Weights of a small contrastive image-text model: encoder depths [3, 6, 3].
Rows from block 9 of the image encoder of a small contrastive image-text model, named by matrix and row number. Rows with one number belong to one channel. Each number is 500 + 25 x the weight over its row's rms, rounded and kept within 0 to 999. All counts start at 0. Numbers have three digits each.
After each channel's rows are labels from the 100 images, of 14848, where the channel reaches its highest value: "responds to" is what is common among them. Only what is clearly more common there than usual is listed. The data: analogue clock faces. In brackets: how many of the 100, against the usual share in percent.
# convs0: expand pointwise conv (encoder.blocks.9.convs.0.weight, 320x80x1x1), inputs 0-79
# convs1: depthwise 5x5 conv, stride 2 (encoder.blocks.9.convs.1.weight, 320x1x5x5), a 5x5 kernel
# convs2: project pointwise conv (encoder.blocks.9.convs.2.weight, 160x320x1x1, transposed), outputs 0-159

convs0.152:517519493491473549477477523500496468490508507506555433493531465499481496485500464534501501520528445481521503490534487510525539505507519498485454483547504464468540530517506483471500525518483468465510502533492534505499471466522506502486521468
convs1.152:507521525510473521509518465472511495457453472480464465508524478520525522518
convs2.152:498505509470507541421483540456496509485467471483469542483520529479511539523511448538482487467489511461482551561481496527542523494526520517481507492497457543510513503515478477486499510456458520461482512506491521454476535494524547465469503479514489490470522501519469454489486497465481534528511520530515524540531501547489507484507496535514497500489463483467525475521516469511467506471498487516507483517505477463479502509526497520506482503472512521491525505481535520513497528482494477
responds to: minute hand past 1 (42 vs 8.5); minutes: 5 to 9 (42 vs 8.5); hour 12 (38 vs 8.4)

convs0.204:503505500493503534504509493504489447460479473576510470519529484468475515485493501517491497504518519512494456535481485505551492487499536518507530490511488523501480495540479515462492539538529471492496487495451521521474444513535478528460477487
convs1.204:467525543515512493495511503546488529535445478463494497470498515524522499508
convs2.204:483504522461511516493487522484502460510512489544521498536529509524492493502453476484508492475527510524526480507489565466537451517500516526500500472534516566542501507529499507475519490472513493518479529494496478534497509461493511489457475490510519516482532487505504517442518485501479459524443501501500462525496479490510528517490518511458511436538502499494475477492481552502522538484506482491507500485475514528466482512474514523525479573486508555471488526507485466531526480509463531
responds to: minute hand past 12 (39 vs 8.1); minutes: 0 to 4 (39 vs 8.1); hour 8 (28 vs 8.2); hour 12 (28 vs 8.4)

convs0.230:559514495502518487504516471496546456476509521538519558452517476509494494513458498507488505499485500510491490516517483528513515456515535522494495507527513508476482536545501523462493484511488465489527471500517451504501478500495490498417466522
convs1.230:522531549539505496505496496531524548526503517501505500528541522509502544481
convs2.230:471504513512506464504485519468526478493512510515513477512520488514527494489446491473525477522522501514526484504479575496538448480476512483483483468488490565530472500554506529475520475506505519509500515513512478509512498455492498524492491482494522502487517498493484493437491524524470427489455487517493457532502495495528520493535508472499504440532491457514491492507480583487529523504512489471503519504497496499490518501467493490479462546505513540493521520512481477555494468544495525
responds to: minute hand past 4 (28 vs 8.3); minutes: 20 to 24 (28 vs 8.3); hour 6 (25 vs 8.1); hour 4 (25 vs 8.7)

convs0.149:544522475477493533488496530525546516529507552487492491489514471482490518495536486495528464505530510484491476492494491524476549449496508500462494515539513489503550499527517476483519481523475507466488475512503533468546473473530451477522497459
convs1.149:478513522511478483517539504463513544530501469537537498468484520525486465492
convs2.149:490488505483482498502480541540494452484505490477469491504518488496501535525524472519483478487482489497526518519453480529516512529518527527489451540430478543470513514509468523508483504486471518483509526479521499443521476520480514493491459487525495539478484519530535483467484490481483477453487514547474477541500483482451529526522511492475536486520503502485501511518562497521516501491484487466516524483520473480490496488522505539551474534537513490475501488505547500498426484474466478
responds to: hour 10 (96 vs 8.5); minute hand past 4 (25 vs 8.3); minutes: 20 to 24 (25 vs 8.3)

convs0.57:497519494517522506503479527510477485481505464552528441526531500447451493502475472455470517481516533481515477496487496506522485522499494502522529513525505528523495477516484505495495562508497484523493517504482542552495472511538494539483522445
convs1.57:520505498506536490488489485529474490473477502473442448484511540486510518532
convs2.57:464489507464511495471507494477473475487505507502521518520526499508514496514468483487524472527500518534521485484475563485543451495512518520499481469521498561531471487553498516513495481473499517510509520475503462518493499469493509496477508481491517515502531483523489500440527505514450432478455528488486457521500512499520524522484505452476542436527509501529494491501508570504518499489489487484502509512432498478502509495470501500495469564498484515472490547494469459538488474519496499
responds to: hour 4 (33 vs 8.7); minute hand past 11 (25 vs 8.1); minutes: 55 to 59 (25 vs 8.1)

convs0.0:499505509543519511493514491507494461488503475461554491497466516498499458515480490522518454499487479455505495515511516544480533493487490527489457478521534530495438523450493490538517432509485529499505491480518532540506532493478481522514519502
convs1.0:485513504478503520523519503468531547532504464498531541525464485522521519472
convs2.0:495474499480511518454499496513509513530453480473490486500490491515511507489487508522514468505505502524513530543512525473539484535515494508445504492525463527482527555497489507507472473501459549532465485465517482451462504437518535501495442443522534514507502545491497461512483513476512475471501529477526481517479488484512514493452484481471516518518521525494485490488481501548485529506515538517503523548491502481523463546498460516508485516474517494471490527505510528552503467488489450
responds to: hour 4 (41 vs 8.7); minute hand past 12 (37 vs 8.1); minutes: 0 to 4 (37 vs 8.1)

convs0.112:507495546497493508521513485508451536483477550461489502498496489533463519492520540482497501477479462486537465502497498507463474462472450537547516512480505489527513484490511500519486475496476539528474497541558530516467524505514518472530509492
convs1.112:483479488470496495470460464485491468480470466476462457470475503490478483504
convs2.112:475512501486500469531508509500534476520505534509550541502479504520526484471453494498535452523536494537498470473493543515530446498495481504505500494523497496537493487506525535488513459501535475574487487459485484517518492479498493485500513523473567483509466475505499515472506510523502468511477475463525442472435469466528507508502495517501530473517489504522483510500468558481520541499528505476521497473487498523491514494449489508481518491521476520493499516505437507521488456513477524
responds to: minute hand past 1 (25 vs 8.5); minutes: 5 to 9 (25 vs 8.5)

convs0.304:474520462493475506462485520481534488508503460534486460503499486470475524527504452520514471528525513530442483514481474498483521514482512497515503475512488518495515487529470531476485536501493490524529525505521447541468507446541543497517487538
convs1.304:459508525555519476472515544500494449476499495530483488490505499483482469510
convs2.304:510512515541521487530524533544517486478496519516497457476482459509517448456512546513510522504486528497545514492562518460460510520464512486504541520492499508510524500541492510460507504496499464512486513499502478505496497491504474509510511493530499459449523463494485456476445494507488498482532501542518525471503471524503541481512537533484493503532468505522471492508465501466484469478512459533480502473510520478504566476483553482531456512490504511518443490520514474505493483511525534
responds to: hour 2 (56 vs 8.3); minute hand past 1 (48 vs 8.5); minutes: 5 to 9 (48 vs 8.5); hour 8 (41 vs 8.2)

convs0.301:509508506503464503490487491516470475512484531494535554463502533491478455497553537543488499520496515510488557457539477497500483515483488534484510503468503458496527505451514508494506520457487517501551514490523509493471488517489525457473535476
convs1.301:476476494526526474486521542513482521529542496513538525522463501533518478475
convs2.301:470514444518483467524536476557513497454526520519526514515460453485507468496479512499528531514497491518510481469488546495506548477523488519534499557495509470535479501479545511522504504507525453495516496471497493512521491504524453494521519539488498447507461468482498518473484524510515492526478469479490542471467520504471480522529505481528483478537490490513511515506508526493484476480483509557535491443507507504491520466498504508482512464525449505527466505491479494498521526447504557
responds to: minute hand past 4 (47 vs 8.3); minute hand past 6 (47 vs 8.4); minutes: 20 to 24 (47 vs 8.3); minutes: 30 to 34 (47 vs 8.4)

convs0.243:496523477513484455469500486504479524519532451537459503513540484464485512478493507490472529529509537512496511504516520487537480523505499454478541488497481503489497520502450491463533537525470490545471515490516489538508510455553480494484478468
convs1.243:490462467516538510477465487520517507478462503527519473463484518530510476465
convs2.243:484517516512466506512516489513579546486500485461450503515487518552524466503512536499503517472486460538480511503505469504498512478508514449509520542497477523496452477549481500493485481514519497477518504496460545548554508507536535481463490477514462526482491477503515475543534512529498483505500490512518506503492516524469452492500480519514482495475481476485538506491537469522494456495523485477487511487496477466492486481525512432498487507468530458541480499511519535488526509494550497
responds to: minute hand past 5 (75 vs 8); minutes: 25 to 29 (75 vs 8)

convs0.41:531552451501497476463507501519499538496487503508501502489518420510488503477478469466472506523495504533534482500468486473516499495547483449520507502515464497537519515510483528491542499495499526486451507531493508526480536461535505497533526507
convs1.41:509489486477469503509492478493496487480509526480475519540512495487535571547
convs2.41:494451509463556503487464480554506489501472467520508521521443519520503509498517502516490541499478500467518499510442494495508458529488515501484486475494490514522514516504475518484500473508492524521448488478494485516495516498494514487498479496459555505495496492525544469494511568517454476520511531460492471507465507499532529568522523522454542503513504502517429499444493515507528477524467497466498509475483513493509513487465472505498497532552523503490501537502488458519482510492482480
responds to: minute hand past 6 (83 vs 8.4); minutes: 30 to 34 (83 vs 8.4)

convs0.82:546530512519495485478476495515500454496474490534541458480489492452424478507493472502477488489529482479526470502491486524514512521503497551507480541493537518508515469521514501493488527503515466509512542449490543512485481512545500506464493476
convs1.82:520505504511452494509553502510539539513491519536521510493511472504546509533
convs2.82:459466512491540486493520470499483494522491527465531520521506468486538524509466479491480492486484496536479466521520540473529474530473499490508478477506538547508521496525495525538497460515489532498455538488511462467503487475485490508498495500479500492508518513524517499465485523494487448484491570513486461541475487525507531523460477488455490461562501488506476519520498568523491519518513499576503488512479531497490492502484494514497475529492475468470464532517529475540513480505465497
responds to: hour 4 (53 vs 8.7); minute hand past 4 (32 vs 8.3); hour 10 (32 vs 8.5); minutes: 20 to 24 (32 vs 8.3)

convs0.263:509534459509515483466514505531531536498476516467536514482503449559485467493524489500504473512448503521523498498476478522481478456539478473504505490519489509521498512512461514531525436484505520460483479521484507493479534467478519493534509530
convs1.263:505537531494484523530528536508532526528536515522529529521479526528516488478
convs2.263:520490495492532529516511461504498482519485443516489485488458530525484492500531462526493501535457501487526494504480476517498482525492480509446517469499482473499504533455512499488478497508484521535468460499517541491488445522530489501533484478510544499476475526539509470519489497499502528485463519478513469484486472487512503532482510520453522533516554525469461498445483462540497518536522517486479534494500506473543453527451477502509523519499544477477494534519459487519453510525485487
responds to: minute hand past 6 (69 vs 8.4); minutes: 30 to 34 (69 vs 8.4); minute hand past 12 (31 vs 8.1); minutes: 0 to 4 (31 vs 8.1)

convs0.101:474513522537481512527490481425479440462525514512518507502490497508486510490513528531527489496491484515517485463526514504470493525555479469469489517477463513471529506508497500482524512510478537536498504520514515462518545531503525440518486523
convs1.101:474496501475494496481526512487547521504535521549538521519532545523511507509
convs2.101:459499505489532474479510546494492509510447519498495475490512522524525499503512527451479499543539493512501457473508459475478533542514469511533480493530516450508515488510482530512535558528532483570504505505503454521492477492487451517495516523485494475522461491488505536536519526525477511503505560468475513509530505488510483509473497480513476543480501496517490495500461490488519479471444477535507474490498539493504520479449480531490557501531483489492518482529529511457510517501506482
responds to: minute hand past 11 (63 vs 8.1); minutes: 55 to 59 (63 vs 8.1); minute hand past 5 (37 vs 8); minutes: 25 to 29 (37 vs 8)

convs0.120:529533496521453496511478486496479463468487540517527484464499476481501521495474477504497453536548477479517502489490463521531542516539541510462470551485508491512547476518548526478465492531507472488515494493464515491527484478517489502509521499
convs1.120:515460515505473465491527516497473520520504456509527516460491510510453456505
convs2.120:530485546487517485467482496488505506519462503465484510494530504537484519527498467513466474478474519502480535556521530475517479515488547476512526486502493538473542528527433473500487502461505526479464520526499502450480505492475535517490481501487476511509549522511505486520498528485507501510556549544492494545533496525479506507451493524447498477466461484506482479508490465491528528499504527496505503500469495484520495500501478540491456549449508489475511480488558531501484500531494482
responds to: minute hand past 1 (81 vs 8.5); minutes: 5 to 9 (81 vs 8.5); four ticks (53 vs 24.7)

convs0.74:498461480541501513531509449513484480476464508510484460519469470475493484491492498492539493443457516520524489485489459536523533513504514532464486506529480514545528498497518494501499443509464529532537459517525526503505499491507545508488491480
convs1.74:464489522533536501510535530509501525539541533486510531532508482504508478471
convs2.74:497510535496490498518493545519528510528492513472504510484487470516519514501476477492520499490513462534437497499496508506512495499486510448537481539470490512473494452513487535520502512530525492515479527473472508494579492463456522498505512554538518504507513516502551526503518482510520452480536483522507482531502503450472485523514445509490501490492466504527508474510525476475526505472520449489476479461481518544417512485523520525466500468480453489525467513493523517505517494500487507
responds to: minute hand past 11 (87 vs 8.1); minutes: 55 to 59 (87 vs 8.1); hour 4 (25 vs 8.7)

convs0.26:578505534523524475484482486512525484481501530538522519452520477523467477502454495520474478490493460497539484506504501521517539469520541541485490514512505481490487520540512501485513495523485472502528478481506487466498469517513494490424480497
convs1.26:462471514487472531537523499506527523522528512521486522524498542515509543470
convs2.26:458490530463520492503489512472489472504487518506510501507524489492494497501472494474524491502517495542546502510497558488522447488484524534488484460496491591531484486563515539484503475467503490503508545516484451520499498477484517498473506474489511517498523508480488493441498519523463460503453520521501461522504500484512525489517497483484542439530507475535491504506492580497530504498497472467497517494456495485500503515480503481503466544516502552482499526509478472533500468530507514
responds to: minute hand past 4 (31 vs 8.3); minutes: 20 to 24 (31 vs 8.3)

convs0.42:494506457491528477475520509511521483505484488482507524497458482531514487488536507492519513506517529514480563512556507554514504481514501515488518437510482495474502519499488514520524466518485459491453477503496455493500477541542434479478502509
convs1.42:477496539545496538520514540536479489520530518466470478500488493492477477478
convs2.42:461501496500485549476546501481513500498521494501515501488529518465541505492497480511540490515449511465498463504502509529525520487512501515470477505461509521534457504492571537507483558539466464534529503459509493482533475487512451466480479497481512484490462492534480475469468442537469458501472469484499514519485504485488486512545531458515519477528524492513521479518529508511520499497466475510479552530500505505470477496500556510476503500519498503515467544506490494520479527487490542
responds to: minute hand past 10 (86 vs 8.4); minutes: 50 to 54 (86 vs 8.4)

convs0.259:508553483527501505476495531485525492508534487531500495511558531462470497509476479468443480516482502462492490512511490510489496508481503498518498523543508539455476493517480522479492528473493437507495509497487492565504470500491485557456488503
convs1.259:529487497483541521512494507536480450477477496524488477504496564521502517526
convs2.259:478508502462508475447497517494480467487505514509512494511542503491520518500470480486522469506506507536541491511460546503542461482493513520482474484515509560530460491556507520491511481486498517496492532475506471505509522488489517484462503479498515508531532495527476469450524534533459444471433511496485465523503521502491511501495498466480536440544486492508492474515499560485540500493501512489494531512434488478493501511454507496494478543498491518484518533476484466544490468525501503
responds to: four ticks (67 vs 24.7)

convs0.272:505484467491484515493523465483499513519479487534488546495507488491496482540484498512542502502490530496491515542531535526558540504453530531449509465495450500490488518546523520482525496508506474507475504468487506517514471519504430509469470498
convs1.272:525537495472470534534530507539471487496509475528468482482540530520500502496
convs2.272:508475477523508501475487484536541472534494465530512511533472536493446481530484499470502465505521454530499482537481535471503528477540461526476477526494510546501522494495515514520520493504485470495502484466540485521503509478473508457527471487519487482485474498507506535482470520502539459460509460484514502472477498454479515548526542504487480436503523494518446514459493528521504540495501449494511492464547507498479483525500511524492463493532487508466516498474493485513524497539480540
responds to: minute hand past 10 (73 vs 8.4); minutes: 50 to 54 (73 vs 8.4)

convs0.24:493540516536454499457533491462514479528523463482487490532486538479506509527508482469479468530493471455464454491471526506501500504465541474508501545501531500483511524495502528499538525566515485494497537491483509519508510476454495515508490517
convs1.24:468476464463464465459470488488513506511527511526516541518537492490512489488
convs2.24:483481502499487520552479500505532540467519472473513478540495515511540481500495513510508534462495547497458484522445479502532500559500507469486443518502472530509459446516486541468527472501510524503474505477477481499522457527526506507511467489522492545490490490520548520492485490506479471496494478519476460503506483518489525502532494503477506499534476486464521529481511515511472520548502486459492483519496485536463487487460487454486501528539555484542490516540470478490466481486527510
responds to: minute hand past 8 (63 vs 8.4); minutes: 40 to 44 (63 vs 8.4); four ticks (57 vs 24.7); minute hand past 2 (26 vs 8.5)

convs0.240:479499488526539487507507448521485501488497532483519512473554486505473498505514527542500478508483460446514496458470483558539496484462486513463476502542470475481518515458508509484523483496531504513487507532484534544513491450511514482496513517
convs1.240:520539516499456527523512487474538521479457463521503460476496494470493493503
convs2.240:533481509505499488535497514541472446494492507527460488510497570501456521512532476484471482452517453455504483510502473526454496494484537473525498498467527473506498509490498464482498495495508517503517491539535479539507491538497495521513498495538479537502518491493525544507499500493495509480475510493490496481527487502489545540513483512476517509463518521502465513490509514440553470457499475482489522452511490554488477511528526522539476531517524514447520469527531454479472533477494477
responds to: minute hand past 12 (79 vs 8.1); minutes: 0 to 4 (79 vs 8.1)

convs0.46:527502501521481518458524543544502493512474525480504469501480478480475495518520470473476458498502497517515487472476511558506510463523501528479501548513527528517531508513490521497513482501457501519532427508499488467466470482530502504505536448
convs1.46:510517499476432521530528523484488502549540529483474493495507508487478490485
convs2.46:473471492508500508501511509527511502521495441485470522488463481502546498543462497511542465537445477488498479488523537519508500479526524488481532538462453510505490496480535517506453516584472520530491461486522544476523489466497507466509477507486543525458477517524510451464469483522523472515493507489534465518472509484485451522522485505515539485534496486504474525522516509518527526502510505483522527470503485513486499487544490515498471479479486474496463546492517507527500473472485489
responds to: hour 4 (79 vs 8.7)

convs0.285:544510505513497494489473487512515495481500496533430507488510500507494519535508465496508492510499462478511487463440500533479491491533504500504503512516544474533531483487474472488498524488571510524567512494473486469495482465502546506458476515
convs1.285:465470520560534484462468503524468510501466502473490515497470490478516503503
convs2.285:519489477543500496469507480515498491525495509492533468519489517496457506483487523561483461470433482504517474534470493459514504533506484528494471543542560514494540521476483521509506511493508533472483506462527480471494476516486482510543458486541470474521486518522522497537496456482515483489525498506496486492527479478503511521502535511468435463493537544490471534474489499540496510506484482511458479526551477490506485513490548525516484531508533505493507446496484490495476481518490535
responds to: hour 2 (43 vs 8.3); hour 1 (43 vs 8.3)

convs0.6:470513524486508543517513497486492448478489471570524467490534475486493515491470498484496488502527523511498459499493499503522478479501537523514526509532472541502494511558487507473489532535512468478495480523473519537477442515534457523478493514
convs1.6:493529518538543484478497497524496526535456533487481531487515519489537469488
convs2.6:468497509476519492498495520499506468486500517529520487542517494523524497468447480496504505513513516532519511524490569469545432515468513494487499489519511564535493505551529497469479471479493513517482551492496451519476508455478504495480486470493518513491510491511520485448508514530457442513459537492480454518506502513520519508488495485470527443531508492504493469485494564495520503493496502501494509499462506499477506508449520503520453539514490543478487503525499473550509489483484511
responds to: hour 10 (35 vs 8.5); minute hand past 5 (30 vs 8); minutes: 25 to 29 (30 vs 8); hour 9 (27 vs 8.3)

convs0.113:529508532469524490516519480541490504556483514502516499477500522488455440481483517493455462538518511498484535527520496500519503501471468548503525527484522481490477468474511471529502545462511492475524474510493460518525468515480496506485522454
convs1.113:525529514467457495523523480445478498518513490487472513528513471458489518515
convs2.113:463505463512480498557546519542488491505471494528506526521490531495480480510502506448539506488523456491529454513491491477492563503517466531545483509475513482549479524516529495515509509502484458536542486493522473514500495479525467475505513486476484503542443473504477529503477548510475472483477518461464541485492472503522487510529518494496498498515513464526517531555502517517510504456469456552514524497551501505508468503502490480496489498550511489510490509530503457485496501460491488
responds to: hour 4 (48 vs 8.7); hour 10 (35 vs 8.5); minute hand past 4 (34 vs 8.3); minutes: 20 to 24 (34 vs 8.3)

convs0.237:503492525496543537558533470485485485481511531523538525454486533531481494494507509501481537486513501501493487517519481502457481515500484532503518491513533496483494482547459522515470516497507444477504491481532439472443491521483473513465507498
convs1.237:477474459501492492464503538518474466525531521471480517517526467532512513524
convs2.237:503516469505491506524511461522530502450553522510507503526491483515502478483478509537496536502491497490476507510494550533523492445530539525522528519512494504545502510501515484493507449449525473477497507505444500506511527520522522501496489538462473491463493453480471498451487495468533511551479469502533526481482512561481475527523532537499493467517472467496533526496526495486495476471499523496523534466465436526485504458544497500479494507512495537528486491504494503490503496472535534
responds to: minute hand past 10 (78 vs 8.4); minutes: 50 to 54 (78 vs 8.4)

convs0.226:517488515484519500513500458496511489443478484564495453508492454497511510493498512502551509509504516523511459497518482479554464534520541537467480486538513506505531502549494519483462504525513486489519490496483497499472467494554454515485499495
convs1.226:476478494531543474468460522511520514499500525509482492503497561479512461482
convs2.226:492508513500499487510500499508505528454480511490513465457548457480488474440489508499539517509535532531517450547510519470497494493482480450518499509500543501504476539543490506500486495495509501477470510471485476542483504517485504498486465459493525513517528448461547510472546545507487449478509521515447537504491535501511488510478458457497497465492504487499512464505504519474498449506505523524512546510501531504514476493487493470437485507489490508497507520513525491533515565479533506
responds to: minute hand past 11 (42 vs 8.1); minutes: 55 to 59 (42 vs 8.1); minute hand past 5 (33 vs 8); minutes: 25 to 29 (33 vs 8)

convs0.137:545485527455517531499487507569482505531523507488525501453507469505486517498515530504466482530526497481498493460502501517495446492537466525533497523495536499497476446500483546513457548499497491488496495492485510485469496539465506509459499514
convs1.137:489459491511524521516448456508514522504467470506519521513461461497518521507
convs2.137:487490478540498484523509533568490514454528479526465502526469466473493471523470530480515566499494498504511481492493519530483526467529508484533518549463504494529492498512530479538458480510473432480528510521507495486514503479525528520518525509472473504492484476483493498482472546488553491524508490493500534507480535499482472509561470489496491483484492486522486509509497519503515449461494500557523499474504502533495483475546470494496479490517471494533465489519515482452539487449509513
responds to: minute hand past 4 (66 vs 8.3); minutes: 20 to 24 (66 vs 8.3); minute hand past 10 (30 vs 8.4); minutes: 50 to 54 (30 vs 8.4)

convs0.150:545518496509481491457476514504483515502500521566462505536550537460472496469467508524480505514493486503497481536476506508525493495499493486482534509513472494526460441490510475519525539507505502496447532479464530535513450495517501509473511492
convs1.150:549525481520537526540504515503508498443471476515470466489507499477499496484
convs2.150:480512479449503504506506493465474509481465509535486503496539502474493504548445507494506491508501502508479478506520509472497443507472517510530540473557486524522511494504496530493522451470552489513503509491466484562483494513483474460500485512502469490431527491519517512447536500494501507502473493526554513480531504490522495537499515528462510466484491495518473523469515518476514489509476499572552514488449476499485508489488473478503513520499472512459484543542487479545484517500521493
responds to: minute hand past 8 (86 vs 8.4); minutes: 40 to 44 (86 vs 8.4); hour 2 (29 vs 8.3); hour 6 (28 vs 8.1)

convs0.91:525509519499489519488479483528486452487470450556533457485504502471454488495517497502520495463538506496517476513494478524553510525509535546497516493502531503511517472539503498492481522523536486490527515457475538480460462517544496501481485481
convs1.91:488524544515486504486508494531521523532454502479508521474516477489564516517
convs2.91:472477549464497492478502512484509472510502489506520491550479506500533491492447481492496502493498484519506481514495586474544455500464514495495514463521521559547508494549515495500511487489512505531485518504503461501484507457501526506494508487487515510504522511532497494465509499520465437500467558500518453531496484495513528509476490489474517443540490483529472489495479560483526528485524496509492507517459526514458505518470498520495477551496494524484472534535496471552515502496467490
responds to: minute hand past 5 (79 vs 8); minutes: 25 to 29 (79 vs 8)

convs0.17:524511523467480453532481523492471505526482458522531475513541501485480482504494510462527436509518518500521519529515508494558485504498520541438522547476457479512510482524521501492509507506484494489481513502458512528505505525450468502482486486
convs1.17:451511527504468498481518509505530475505521506552493467478527515519493473454
convs2.17:500487485511472513492518518504514512482523498542520487504517513441453502517466507462556542476538474457529463515496520429499529502527473505464494490481552508530474507509518516509522535506490489513550487485513469530491531447488512500469452508507479476531510488475486511493477533529509446477505500498466541537472520486487493512502476492479469477471544523527510469509488522480511506467462484512483533488523547531509473527504521525464461490523484524481482520499517480496547507509490476
responds to: hour 10 (78 vs 8.5)

convs0.187:492554531498449492523546490540471503487506454500497477487461469527486464476503487492533500494524487538483504530514493483470543512483472522499503516523528542484503521495470484472472542521459485530532469505529483510516503511533517514520484450
convs1.187:463471492536522479500509536531474467513523527490490524549523479475515523508
convs2.187:483547537481490521528492529535552520511497484455486487454502487517529506490485480479531522509486485519472489484499511491525491487500494469502501521448496514473452491520490490489453520524498509514553509520482524473571499432470519500466508510533517500499505503523500485518490529539528432482484498541510492545488499471467461476482447516471495537512479535521516472556484476485509538504516487488458526498478521513512473490516506509472500483468512457513462520524521530490516482523491493
responds to: minute hand past 11 (82 vs 8.1); minutes: 55 to 59 (82 vs 8.1)

convs0.221:492502527546481524466464521534506510521470556512483521536504573492473527512461499445489507509468468473527472519507494490467498492480450497472505497509468483494499478465534526505487480506483481536491524517524533499488469516539511516505505514
convs1.221:505510508469463516489469518483497457496539545468486495531521511479482484457
convs2.221:507500518549490488458477472472489497493504507491468530560485507495463473520521549526462514471489479478514549505528479520462533501519486518482507536484487486492504501502466479481518484476491508463523504525530504500464533533491537539517475483484453518459520520443505481550500521498525565518508511506471523478515470514498538455485492516517495520491524469503480536482525463527478501506486503468512447488528449514492523502537468489533495514493500493513498466499515513435524494492543511
responds to: four ticks (51 vs 24.7); hour 12 (30 vs 8.4); minute hand past 2 (29 vs 8.5); minutes: 10 to 14 (29 vs 8.5)

convs0.77:458512492510487471496497453545534540535539483471492504496505520531485517476512516500538512487459546540463486479511546488493492509454500524493466513500533513512489533478452465507506514512487511496532479507511518447523505468505519469532467497
convs1.77:478488516522523512526528529524533529518528529538529530529523525530525514492
convs2.77:545511532510470500523482535476509492553512508465489526433473452486495497484521541509500493498475501491492530521529491524494456515498514477478535506472530475471488457509469473498481463478491534488523485528500500508526554494466533509502499493490512524474528532461501484506508486483531496487520474552549480499492463516495519440505486502516571531466486495512507508521495479490497548516547460463516511492507486487500529511521496476504458470462498477507510441494483487487487457537507512
responds to: minute hand past 11 (71 vs 8.1); minutes: 55 to 59 (71 vs 8.1); minute hand past 5 (29 vs 8); minutes: 25 to 29 (29 vs 8)

convs0.10:525479502540522489491456496513511489497507508542490488496466481499554511508486485534534474479517545504516476519476503493495521511533450450494486472534478479483482506509473461548521501487495498478469527533488492495527570499465485478494460533
convs1.10:516525534508468516533538515489495525534534498470540533524497477511537496489
convs2.10:473527502492535495506494515519511516483506438495506525530466503506518507509500491510489519510525497494513489471459504540487488493503466496479512522485454457516550499482554545485506534507486469531465461485493524514502535508514502496514502511464555505507447457502524454512489502509518540521495492438469502457432527454531484545545499513536511503541482485464466537480509490486513513511491495471543489482521509541504496499486490497490541461511503503520519544482463485477489506465495514
responds to: hour 2 (33 vs 8.3)

convs0.108:522493537527492492505473495522527475468491481548467460474504519509476474503474476508532536464527481504536481470498481517501515547499533536473494509492557491519533494534512506510483505472518477487534486464473501489473460501565494507453492494
convs1.108:478541518484494493495500487464527513497504480541520466518504492546454502453
convs2.108:489460495471528536443499497482437500539516533473497524498502495456512528506491487491519481464457543479476521482498498457509465473473537521524486494484484538518477485501514510508470475512524501499531535518506462528497498514484532486493493518469518544472528527518519535485482456513480488520500508497526467504504538497521501538491463446510536476495526483548477502470553534544529460517470462494499498508455476475478518499510532525506515490528475531504463529453502477519478516506491496
responds to: minute hand past 5 (32 vs 8); minutes: 25 to 29 (32 vs 8); minute hand past 11 (29 vs 8.1); minutes: 55 to 59 (29 vs 8.1)

convs0.116:501542520485450520475562518532469479542479463510502494465484505490483522545530486482489462514531508513464502524471478500508486450501473502511543489509486515491516550500539519452533488497511512490506472495477494530489480512513533519517521457
convs1.116:481498492497493486476476528519479492489522539505451481534540512453457505518
convs2.116:505550499506480489531495537476490443484528496478529480481537498531520438528475488492505528481473537537502535493463499472514497552450473514479477501469496512512503477477501487499469509475504506502460505476489545461518475521509528533501501482509520538524517507498508510506484514494490473522504542547444452513480494489480469516523497504483495523544513525535504507489509552488490484554526499472450494502488479498529471485492533546513498551505507528518472505510456489486486468509442514
responds to: hour 4 (81 vs 8.7); minute hand past 2 (38 vs 8.5); minutes: 10 to 14 (38 vs 8.5)

convs0.248:526493486497537460482482504495512502464531496507476516538524479477507527496514488557451497511516504471504533485513520536540540515493482480486522480517468458475464519490498466507537508434477495535456501484507501533552514491499472485502472486
convs1.248:494543548540470505524526514487479474511504500457459468510498480496490522518
convs2.248:500505527480521457504463499507493514512467514510492544494508477499497543533516466478477510507534468534512492456503504529486459475493504492494482501464443493514544506534516505523514523501489468490497495505521515458530548497506503513510555531503529525546493503485494517483479532461496520540497511469456508507491531430497504502520484538505523482511425476518472541543486537474538553483518478506533471495462518518524485493499491463471498488481468491524529512469500459473508476471493508
responds to: hour 2 (86 vs 8.3); minute hand past 11 (30 vs 8.1); minutes: 55 to 59 (30 vs 8.1); minute hand past 10 (26 vs 8.4)

convs0.205:525489495514479512500480477471480501508475504539476487524476490535544533498523531495511468466522478496494535532489524530482514505451462475540491426502483513527495496521520510448499477450491470513487503532485517507518494485524548515514526539
convs1.205:527542532522483548539537521486524536524497479508512483476478482492482485498
convs2.205:508536537481536526554489500482505544501494505486492521464512466504449554500523504481532510490543487509509515487552498506464497436486482484481493493472483490494491487517500473470533542470502499498502467458484554520523531499437517476489552505495486498523517480477481523519548537485517541472520486488461526466516501472514468509537482511517489469466498491473491498491501482466474548492536487479520483474502540485522508482492521495505521449469516505497523516479471471469498539515537508
responds to: minute hand past 8 (99 vs 8.4); minutes: 40 to 44 (99 vs 8.4)

convs0.69:493495504471455536509476537475524462507540497520502483541528494464459553503503530489458474496516504479459505473492531483512482482520514475553517500499474527510509520504466504499504487490448521509496468503453556487498484486532514504523540484
convs1.69:499498507527541495484504534543477467451489487487496486471468540519488505535
convs2.69:467492490471528497510460510472450531467478513511475483500495482463510511525522540450499506532487552474498518493511487479468509478516506513506521496524504498480458442506490489506528482490537492516540487522484457561483514496473510540492484476473497535461530528468511478457495479500504534549490484493539496491514521533555490488516499476538535535484524480487503529491493521519475484568469499487518500526499445488491550517490445465511513479530507488499521508512471480489504545491504490
responds to: minute hand past 10 (61 vs 8.4); minutes: 50 to 54 (61 vs 8.4); hour 10 (25 vs 8.5)

convs0.155:530551515515499516489493554498500495480482479545504447508543493455444485507500499488452513501519515477498474481479520510533503501522492505537509530528478525509484477499481489509495545474478500503490498488466529557485451531526506538475517471
convs1.155:545506483503533498505516494546481493479465498501461452486504559489505512500
convs2.155:479508512467529494469504510473479483481506514492500479509509497487493501494456498469529472499521513529515484490485543484531435502495553518501483469532523562545483483550487542495511447476517497500496534492497451527499515492513525517466500503486499527485544518530500510446507509525453461496439507493527458507485506492535534550492489472472530423522507497514475500499511546496521496505488497514498522504425491484502515507471473470495483538508483513481495529484484482541500490505512506
responds to: minute hand past 4 (36 vs 8.3); minutes: 20 to 24 (36 vs 8.3); hour 4 (25 vs 8.7)

convs0.197:475484471504523484469488515542492476526490504526485507477499491480510501478471541475494539542478536504526497482546491522489509460540491509501553442533449521501490442486513531483532489515476496537512493501510509500516478546486476502480534477
convs1.197:494515493480475504490491476465536524508504475551533533511500518546537528515
convs2.197:506498477516488473523457492474548510472526526533519472532530500526513466481469543521521488494531510521514492520467551507543490499521495480481501508464470551519476504523499527491546501513521480475495505483521472472521487497490492507452467478473473486476514504514481525483488499474526429475481464504509484491472483524488511499529498504539477429498479481488533520491494587468495492522497515482540516511492480509486502445537465514491447500487527507500495518500505527535486464505523533
responds to: minute hand past 10 (72 vs 8.4); minutes: 50 to 54 (72 vs 8.4)